From a checkpoint of a small contrastive image-text model: trained on simulated stained blood smears.
Rows from block 2 of the text encoder, named by matrix and row number. Rows with one number belong to one attention dimension. Each number is 128 + 24 x the weight over its row's rms, rounded and kept within 0 to 255. All counts start at 0. Numbers have three digits each. After the name is the row's rms in percent of the matrix's.
# q: attention query (text_encoder.blocks.2.attn.q.weight, 128x128), inputs 96-127
# k: attention key (text_encoder.blocks.2.attn.k.weight, 128x128), inputs 96-127
q.32 125:108103170126082130117084127135083176174100124105167128147101136107136095096106099162104147119140
k.32 118:144109111130149136145134178112167110115165111161136119104132122125112138145127170107152110157110
q.33 049:136138121144149135139155108143164092104130133134116132125116105169121176146164116084130101113096
k.33 071:102142138102130100130129095149095115132112153149099109165164174116156094136115131126124140122160
q.34 098:106118155131078112133085145128100168172132116114146112150098132080143091100127107143099144130130
k.34 111:167108122132129165147147183111171125126150107141163147094116111137093150103144138111158121150101
q.35 087:137109152124119152111094104157105151158100146106165156171132128172125118109122122181119134091149
k.35 115:093109111119120092132126124140120114118141123144098089134138156106158103148108152109120116148128
q.36 130:107105175130088126117079127139088177172106122102166124152095134110139090093112102161100147117140
k.36 129:145108116130142143150131181113167115122168109153137120098125121129108136137134167105150115162104
q.37 069:113140105130130103140141148100134123104155100139104099089129131060130123135129141103129128170112
k.37 089:164134142143128164130132143108155139137125125112161169114104089148095161110151104145133133123110
q.38 092:103127155134098124138076131155108160170111122104139131155082129110131094096147105157099140118137
k.38 105:151106121121124164155141180119168121128156100142136144098114130139100134116147147109145135169091
q.39 131:141153086128171117143175134114169085081159128155084119105153124134124162160147149091150108147114
k.39 125:127146148128104130112127091142097148141090141097136150151120124138135123102132076149110143090143
q.40 079:135118154133120152110102101159111141157101145103158156171122122184129117113126119172115125086147
k.40 103:092104115113116099136123135139113117123140125144100090132139162108154098141105154109121124151131
q.41 116:104107162131084126127076139140094169170118115101161117146089135095135089093123102157102150126136
k.41 121:159112120132140157149140182116176107119167108148144137102125121141104145126144157104153119161101
q.42 082:131113152121120152112100105158110145156100148112160155163131132176126122115124124185120137092151
k.42 112:094111111121121092126128118144118115122138123143097086142142156106162098150107148110117114141130
q.43 039:128137122125126115132121147117135142124140114133105114121131134076143077129104154144118132138143
k.43 064:142110143148107154131115172097146163139147106114166152094083082136108147107145110131124120138092
q.44 108:110107152132082139122064128147093172177108120095166138148101132109127095089124105167108147120136
k.44 110:141115111129145146147136176133174099110161106143124123110131134140115137141137158104143127164108
q.45 067:132116152125140151106114101160119130140102148110157150162122128189128140115130123161123131088144
k.45 087:091128116110132093126125102150103108119137138145081089148156172117162100161108154110118128140150
q.46 087:133149096129168109135171146111169097074161113152092108083140127116126147155136149074148117158116
k.46 100:142151145134126135114124102120120143137113142106141157146117107147127136121144100155116134095134
q.47 105:128149094129160112143175151107166094081160116155086107085138128110121158154141141079148119166113
k.47 119:149153144136123143110131098130117142134100140104142160142119110148124138110142088147119135091138
q.48 123:108108166129083121131078137138094174176113127105160125153095133102138091094119100159102151119136
k.48 126:153109113133141148146143180109167117122157108155142130095127122127100143126133152101153120160104
q.49 048:135141112125156109132161156095144103101143114152097100102127128083134111151117156086148129143134
k.49 055:151127132144130118113112129078144157131143143122162147115110081133109147120135119141113124109124
q.50 060:139139120133169131117171109138149078087117131128124127114129112177123170156142129102143105120119
k.50 095:098143138112139089124113087143086123132116157139087107166159153117163101156117135143112136119161
q.51 107:124104165130087149118074123149092167175099129098171149154100128135126101090121106174110144105142
k.51 102:115112102121147123143132153136153099108156114153106107109141144127123128149120169108141122166123
q.52 115:132153091127170111142179136107170089080161125155084110100151127126126156163141148083146111151112
k.52 113:142145151129109139114126101127107156147099140099147155148115114137132127102137084149115142090136
q.53 068:134121159135125152109104101160117132151101144105158156171119121188135123116129123164112124081145
k.53 087:092109117108116107135122129143109114122138129147096090132142171115154094143105157111123127152137
q.54 099:126107157131103143109091100150093157174098140102161153175123126161138104109119117178106132088143
k.54 121:102101117118124111146123152130131117126153117152113094123135149106143112144113165110135119161120
q.55 077:134112155121151145110126106154128124129103157120159155153127126198122144130129132161138133097148
k.55 094:090141102115139082109126081138100115113126139135077087146163163109156107171102143112106124124156
q.56 125:136153088127170113144178137111166086077159125155083114100148127125125159162143144086148111151113
k.56 123:136147151130108136111126097135103148142095144101141154147117117143131127103136080149114142089142
q.57 048:123146123128098113146098156115131159149147112130102120123126142081133084102124133132118144140129
k.57 092:157108132141109171144135174107153153138139102120173157089091096140093149092148120120143125138094
q.58 095:141146103124171114127192121104157085079146136160091118108164128143134159172127155099148110136120
k.58 102:118139144133109106111116089113083160151098147117140133145125116104142123123118102146114118093142
q.59 055:131113143123139149107134102157116112125105147115156145151118128186124158130135120143133129100142
k.59 081:098142113112145088119121086153108101113126145141077093155166171122164105162113152124116129133160
q.60 088:150154094140188128119162093127154098085129120132098143105143114164113158149133146120145087129124
k.60 094:102150145132109092123100102130086157141088136126111125160110128109140086126125114137102122119145
q.61 089:137109158131117150107093103153106149164102141106165156174123122178131111109118123173113129081147
k.61 111:096103112116121100138122139135120118120146123146103087127138157107149104144107159107126121155128
q.62 058:129118153132134148105111094160118122139108148106159152161119124187129145123135119152123128089141
k.62 076:094128122104128103133125107155099105120133136145083095147159175123159103158109159113123131141151
q.63 100:154138101121159131132182144100166090083151130156114123083159127132117170156120144084164121149114
k.63 113:116155133133127112103117070139095134126092156110125126147130122128140131126122095161113127087160
q.64 055:142125110106092138099124107083122124106118170123140132133165148185125162100122164169142131088127
k.64 045:136094117128163103099127122127138104098162146175169097137159108118137111151120139087115106111135
q.65 107:153119113100105148095142111097114122123117166136151150125179150153112149109095149160151126098164
k.65 109:126112101131178111117106122095158113111153128156130099125148124096136117162112162113131108154135
q.66 053:078155135137154102139121131129104135107139103156088119147119118077157105162133137092115091155110
k.66 050:130176095117150136156125150087133139147150121112070154088127132114102155141119124142147124165108
q.67 107:095140141157149099153111138150133134130138085126102105133084103091146105157153116095104122155094
k.67 097:121147144126094147134141129154096155153106122097123161122109129152114137097147097150127148114126
q.68 119:147117114103107148096142114107115119118122167142150149134180149158120151105098149152144125089159
k.68 114:131118099135179100119107120104160111109159129152134089131150116098137119160117166111126099150124